Weights of a small contrastive image-text model.
Model: 1.94M parameters, 48-pixel images, encoder arch efficientnet, encoder depths [4, 7, 4], encoder widths [16, 32, 64], text encoder width 128, text encoder activation relu.
Data: trained on views of escape-time and Newton fractals, 72500 training examples.
Rows from block 4 of the text encoder, named by matrix and row number. Rows with one number belong to one neuron. Each number is 500 + 50 x the weight over its row's rms, rounded and kept within 0 to 999. All counts start at 0. Numbers have three digits each. After the name is the row's rms in percent of the matrix's.
# fc1: MLP up (text_encoder.blocks.4.mlp.fc1.weight, 512x128), inputs 0-127
# fc2: MLP down (text_encoder.blocks.4.mlp.fc2.weight, 128x512, transposed), outputs 0-127
fc1.329 095:449455450476508497425464484486530591564440542463501457546412520468433476565518514529563494423444523519437502520459480497465477514508550523499521593459448515613469472429544477523396532415543476544414414430419521453482553477496470483435587571566571499524515474512504480529491460416482495495418474625492524533506419483524526498449534421612498481553483448492496535564365380559484505493520
fc2.329 132:529507457514537536511445482456455488509507411416506511481583467562462495439535632412521500484511535456427415477498510504456507486494489468505530518455477491433453562519516638456593516564451565525507477569546467484613487543436617511486579428382504592517488518450471574424520579566461466520538436380540473409465518519480504500550523528511486472524517474480391497563549451451512526494553
fc1.330 095:467432579454463498616424471493504508455441538507508524417470451408504451485453508487452474476383501524495504579489436590466500510509493550550422527470446501442601532511548520524542514436458570464483472507497514528458545603435413473537465604538551486599580534474459555504464458500526502627523515550504447448455474468473539439504433489557555500462492485474424478492515428364473463568598
fc2.330 081:570555395563529507366483573479486494548542509467526478537515488511489520474560433511537526485536561443469498435526530386530488519496490442408543437483527467527441466508473510453498469565531423594499497491515419512541472386561557481498497350415481534443440497453544473482582521470512521406471518450528536487541473537492497531493522525449440559471498470495609487509516550622493514376381
fc1.331 120:565512474435451508556522556533403532460510464546501429585522593462475475530465542621533528560464481528468495467537505524491488546483460479527528539506495440601478475488507468466550469508505502540578538474604470425453495535487523446447463527586557455405451539536488500567469500497410500556434385428598434556549561510547410581529532475495555456452427442498453377543489536517586406491498
fc2.331 105:445507520585524484492522495499558458546563535498540522427464453536541509505579493350537494469587518509514506505471507490488503510526516521421496484493544548437516467515499584493500484487515468414442497497443508552479484440525506537574578540418470569588520499413506515417551508543557499477569619561402567439490453507469581405469439525508451532567566632454524608477538420512439616500513
fc1.332 083:501491488473510505572524512477619510473468505545435481495482510424478497516485488452646519432515539532416459577562565503552540494457531559553501482495453575488483565519504556475496475454357464524498518414578399488611474427497474511526462552500551428563454507525529473452514479446440382441522453491496489494456531475460508482498441614521507464469488446521406576507475577406565407413518
fc2.332 093:492506548538476550551570424486523545531473467441434464521551511520528553530606453604473471467460451513557538396500488475453598537556440563478488530569542392507488530546538471551438505451493479561416515493398524528505447469455441495528555537478462548457567527563546546499556486587531493592482527479458550534527441508630539552378524526455567527518531533505598400454458491564437442522487
fc1.333 092:502524466448486476455601468627471510562552531441498521422477530460548419517448525619484453428488584535483471600558587528535436415469493478426541446429461611484505482430556400578518449499487529451434507436541519519454506547527443480487479593552484461562554578517444478509543418441562506487421554500530481538446550522535513559473509457414557489502503564564455521500496477463454462510423
fc2.333 144:481637478474445449564559477400459484397495447540539530505503440465506552451559559439476495519436459484530463441448407476425532576569534541483545533606537403410548554557504539443553524514453506533534550403487480492490457450494579585508434424437535505510556556477498467533527491567508503485560452509506470463528526605461440459479454507538392541496492496449427445475539548493476571500600
fc1.334 125:507541487476532489541494431400514450541576496492402504504515542531537429391531535438496499459426422425458545378556567493390613486511513440450508473533588438504464565502500450644453532474473630556524444494424501504509516476472526544511510530490470539472513476435491557482533447501572522521578552454432397490543451503547438576502571515469564551510514521536516502512518408509451533493546
fc2.334 150:532472527461451445553427524534493538439515547544481423476428522440511461569468490505473498484501579539483417518615540437458462509410435539550519459598476521551463401553437539518454580456428440413558544541479542436455493438578426483467420494456513406546533439492485499613541544480441518501526428630587477482542507458510456510548499451520547477429497441511437536526508570559498501427483
fc1.335 102:513503453451476459480453459416487430460450493524539520529539492522547513510475589417518516446563484536489531514574477440543416497518480502552502485476522373458429520536456462529506482386636536463591528505540516575512410496406580503472493497525439542426499509502604527512490536525402531434480510565508439445435518507524445568482509533416445419407479448549487580444447525452527520520632
fc2.335 086:551509580489504522506444503563472615554553517468414483441464476518444503491503392567491444500488502493519505435436457547458591546503544497454487514569500596510528451481531496544492499534400531470410452545518454411458577566550470485480485502460604528549511471494428524470510433506558472582472520409460481553562464508571626393481449535558511561580533481470473428598565448513563504473427
fc1.336 106:492582619485545476498484503619457551533509440499551496462481420576436480509533441438452510574570422512420469557586526575526525461479480482526502490523460567547420508480565448606488494452622470475586496556472499515504493442471516389568545550499498459487447596518442525509578523505459480500439550494511500479521465402466413434587481516456553456449519462554453477582447523576480500548445
fc2.336 096:471510429490485625537545486417462483490640554491509509528494540500510524398432478513502509475418496398575500495462513434432551528519549618504500506572530454531520464565513524445500515500426583434482450416577545486485512496511541602460477437445508577485569556418528534525466520549407503424556549444589494541603532510562582545521569495465454458533458512573469513451508545489488467524557
fc1.337 091:550501543446496616557437462460540545517491436564516420447518552515481537458504489524519478569536474514444499482351545532524492539477534458553566447426447493394603613470631520520514462487580569577469515434485483515519490519538536538509448517497588449436481533488557585426601487428501475528535484466469413508537476496498516446528576506487521451519541493557412487492473571460522460440609
fc2.337 075:495459491552521458480616541550485430510521581481449604576487453511502491546413534525459518474481432502599524451618514503499467524498532481512518574586589477579444422514457478495511535565461480430523511628517491452490521516472494421486522466515359526551540459541445558505436474570601472507478550468528581470480478508538552604459494491520526553501488425545553563475544508472519538536359
fc1.338 097:474460528464452445518567496496457572557497563527496612508448529529490486639516504519464561603454471513506481473533457416473485521488545517366437456478585490590485450464522521400540443511383473440509482464540468494412580435462542514550489600483479512528400492447543414509464529500503447577415517499480479608492497490501390561465449493504497569463474442478575461487599491503513501474503
fc2.338 121:549532499477562565480487512467455442465557397486550419454542510462531488403511445543495483421569561477513508482520512534492518518534421399563502534565394528430524517509487481521520513499604534555447515517475509462535474560463405486456503372395480494557579462505437491493610446456544649452571538437529482421436498507518603443548486505434584442524534523475453498499461464514527510534459
fc1.339 087:534518481493510502584512455416430549426521526588525563458484507492459547473513528443401532410532461518560469517500555476488508549464500529471604545463539481447545479431584545508522454511329437478522529407494560421533470518481543391463519502465497433510487556496509482526570547562428614523475493534482464510498495521489460462387507495495490366398521496458583481389546555500450523514522
fc2.339 081:485584534527438474422542481538488451611538464493484471523504453486485478553494501511505436553484488440462497502458400539486547509526510525521402491533421476563412545566384482453539583463615590468510514582422463555480488466541479537494462418510467583430542527492408521551517483466552452429578463525515509514555529519528548483553437598451458642621527488494450490532531435568512521467501
fc1.340 089:547515525480541408487394472485496507535450417521521490555502481535513456545559432548513436485499462464521505458461572506484524435557538551476419540471574533483460465541490440475538440573536503379440449497546475499567554426468472502514551505514552442557382477506515517492502545510432517453384514563609434551514449474496366505542445502475613569395532425481503498494388545479502588525505
fc2.340 121:537508553507485457541567528505501484391431437496516536579472410504463568379495573424412457462538435494380484501467451476510520507543453504552453482547464579472540439483450539461431506422490517482565572468506504435489454561540547500497571501379534503477578528490475496449520529485483503469540464469478567551510487483479576486550601574475529500647513532462452494462541422533487389566592
fc1.341 136:450517488588558522503453508526590496519572579450506436470583528481544477458419411475520570488550534458538460627485477451539563530404537513418557493463576435514470563565587455475443494522476548528582448474541579563543552510520401418542501534565483529467490610517559487479531526541477448549556566408519539457505515561497539591497500501526482576474542421462540548555458537528505559569468
fc2.341 125:435534525531479529443528544586546526487392482561502527551429503511490511608435401565564593497430458465536528570549523558484462522464557508541525502543475579564485541532447493495570489504508504523546532535515513467482554488515482500507524541583501557478518547460555485549562538510624474546504537608571621528508514521564491485567570504606456497438496564565530476609474637481535552423461
fc1.342 129:597537553515580417628455553364460511450559527358514462504493514545552429483480538467435439506416584467512597456548563563477464484528469483516540495529497476455545544462527456527474549470523483474486474523547540561499502465470548547553486487510465492494585522442513586501526490600583491533635498442562448487544493437541552586462502506499496425500466488463601483499521530526429477421556
fc2.342 170:520513486575526468446505556538525526518545508441514531545394602536530472544461472415564560511509366634549547536483529504509466391453513508477522543427478560535434533437549437546482555512551494421534482452451497479529519458556492501530419574514457468461454461478537474576513508491574602457490580465473499515446494493460361534665539472546461480501470465466568562463476535468513476532456
fc1.343 112:487474495475576404518510525561467488490480533522542513504426470513480413578488450556459489490545597596477491514550510515488409501490515441449471460405573549476519491567577435621588463488532449498590511538502525543484540493472424536477475484512535379562524507480476470464531481414570608533493482521532506646419470475472506493450479464475451533400521522504453507549581509364554449505443
fc2.343 197:472608411507426504504603516429468574448510443491501569486510467427506574452471558437478457462502468475570521459442419469425574503556532536485595551545527388495570539530499541425543546529400512565547541365508477478512460502479537504505478511452512522490555562451487469551557501529508432500558497508517483390541557534506412495468499499548396454530515492426450487374488464571450564521501
fc1.344 113:424502511499526608460486602492474477524482475571486454524473506513512495476446513463535454520568538433643502561520477520533560440488502499498610542584546455587477542571609496413506469488501518562589467477575586457470556525472489454471528520541546553441568577564582446519584441516471467441486492505488523483567533531536466530417507531559467637542486516549490476514446497522414460590420
fc2.344 102:464465482554395531457504427589512506477512497527540533494466565472487459582471350552586529534552519483475434572425497497545398629442485451576499455464491542536458484569468518461501505507407497383547490514500467519514526571550536433498454420537510515557444517467550511526527559512484498539524452578484474525450389556485544442505436398528505470412507475458558462484488614486527439433504
fc1.345 087:548505538554434538486375466465518476464506469440586545496577498532459465443487565545505479398483462517516485513509512527511433466439552564372486455533499551470436481473508419517589490552560478464382531460454433494446569528433506446484585489488571423437550533512486540485528371424402498529467469535457406544569501438474486546443548503430486554544515530504466436569529578526504529584522
fc2.345 087:497490477446471466528550491536479446517507486535505441571508505441551524526563453520478489519488535430473484403452496428469607529572444320624512541434479483479590504490532541493487470455527502527506545506484477542571446479383514537426466479554432536513494425519464556505426468433541536527501543437580598516439552480512492500482437424544555532457423516487625548507416445453424501443455
fc1.346 085:508459505509595435555446477478489574566505505560505391420511457540486552477513506516497531501637421570428538458535552484487551499542546505450438407430491530468575524451480559531556514388568425496457505504422486528578432460476533573571532564427541512431483496553604520453467460495398544432445509489476476566445447421430545459554565483552449520485508526529463580479483474475530543557488
fc2.346 085:453484539651482509449491522481503389348410552561455566526478517452488508508505429465465433479408574475545502503485516516595470500472479448528492587531530512571529413513426481527525525595474510565531522549450486439467521545475479465433510456583515505538520493473357497531449550495595407562522491475546522532474541540499473484464453527538543533523547455449506430635524571450501457482516
fc1.347 080:540497568418461469473521431492498451457519532518569538486453638471559445528503483481480485560522457449586493557599517589573519474490545568501450455461512600518538488489510561435540548606494433547405484368476506499543420567477425404537456486473583469458468554513461485468460517469464489432442509462487553558437501530511461496466603464539490481592516563546417478560554453498577504510548
fc2.347 083:441578496526491502512500508571517535501424409443521524499614430446565424503574556453442469443542504573481484480527555499497547559471506500479480526590525494587415535501438411567546474480541570458513527615555416625524536498525582555570554474420490504443483507506563543457530459498558455475546584556465534598540490388498523563480421496485497574469506534427456514467485502488497456518416
fc1.348 071:577507539490439569588500563445483488452428454538560566466445472443465491470499510442551530428437483506454408474525464474567426615490421494473495502419507570545522446478471508501551437480579505512474482430480451514508523464437464501463525415507517553403562555500571498633582439494561508496525393468502496533495549555494404440392460480420465487587518557482475445485484455461537402539507
fc2.348 051:501520557448525449532525561637539616474570514477477404480542559519552587489598459531525422626511535528520505499439481485431568389526542595570539443564497461498432518491524455523519523469438521483535496537424478547490538548574501508518476486516491490453430469494569515467448585459409534487556569509477474534476461527548534499457526485614483541481425454460522557562434504500462605429555
fc1.349 084:495542445496578462402491423514520469401411420577488484433525490485469571441534504453527461471518502528435474527493536488516518487497527473415541431430526518430522494404492501398491504504480480551493434419520519524514582411480447469560529522618480579464572445495555517459644439526526481536456475473565589468497504567500518500490494423499600514476556553465569362528427515464448490521530
fc2.349 084:543434453460560535648505513513453623378500537511623518577537530540450499527495462490464479433530501459478467484504468522509554553443607503510542485463491532568518518593485414445503511473481418468469572480450536437451422504529549535479510466504466493464501537591454486532442518556441458473492465523493529562487433522516458475571514569569424556540431485520415621519547539484619450509560
fc1.350 105:551455410494491442501411436443477617425536460516488488501581564523472607520508489550480465508541492495469414541583597431542470509477477459589455581441558544548471462553537507466537544451582561491528548436521472519525606523486430404505432483507529463444502492477469601466464507485592423524539577484477514554524400550597588505517492500528494405465605501529501507477548469515494532461486
fc2.350 138:502536583466491556495585409559467406609498570461585535515443451516492384467492497510491466451478538546486583454478416619478539468497509528450497416534453518471497531440489448531529429524473494503484437673510609496456484460497573619493565548516482523496525488497493437434467563505401549524457474474558543502512582460446451511438569436456501509512460516487537515587507511503512451543539
fc1.351 107:501572534486471484477502494526536491492584493443506572494510545574503459481485460535575491452533450481478568494590541448429652487469481490557498543624550496484583467507584451560510543572495609493505482484387458555539496454458618500528485514521484529562615489525424532455530453466519522542515569460504409528590462467490453597517563527560569508512476508563481523503513431431471561493615
fc2.351 110:563501513463474472535443493429542476463518570567481469538471498407479400495502573469487469487439562505455456524530540477522469545489474530444553389545434583532445485576431498555438490466499490468521564547571584461448492445547378422480455522494529426540442496473513468620500522511429550535593429661565507446497486482572483427523517454506502531414501536535456524518553557576520487431448
fc1.352 083:583444542575493472511465518453506482469462462479507475429483508547569420482525484543550503474497406572607501517488550491535570504496499570543558525590609547461525487532517507511510543503545529462509487472487470453441578488573544473440404512485487395496564515464453399462492565560403493609527484483502417580444533429572528510520432555410459543485460506547362474527383511482492527574521
fc2.352 085:522517531434575544502573476485416497499591486529537501537467595498403507469553631499478509533562547490516485480528524531465536588530538468455386577531542523603441414545420515509507528422473403516443433426499455565511540476559419532468495451462565531483570382475461535509547436478471530507519491458582476495482503478556515451468525533487528431586509554543533455508476481534634451585522
fc1.353 106:504493556542485425432488535531486606497561463550492482544571473518493465452523566505506538509399503625553462519498480488414535409493500586459455471582510564545496508438509469464521514576487456427552597474565465387433467467593496500530482567481514504651494516519507520600452437570422463534538550475474448463487559585516564503539451453520424536546502507488462500424458454472447501479402
fc2.353 187:523485546386533587508531397512496458438550522538504495522531603565462549535539601552462454520597596470416529461488522456535548554541469359493433540464547556438526463476449448497481441422555539519504480579516488481573462562435501535437472471498517553521522397441417534461493462467617578531485488441498457495489502497589494490461496557416503496558507496566540493532500418503523502597520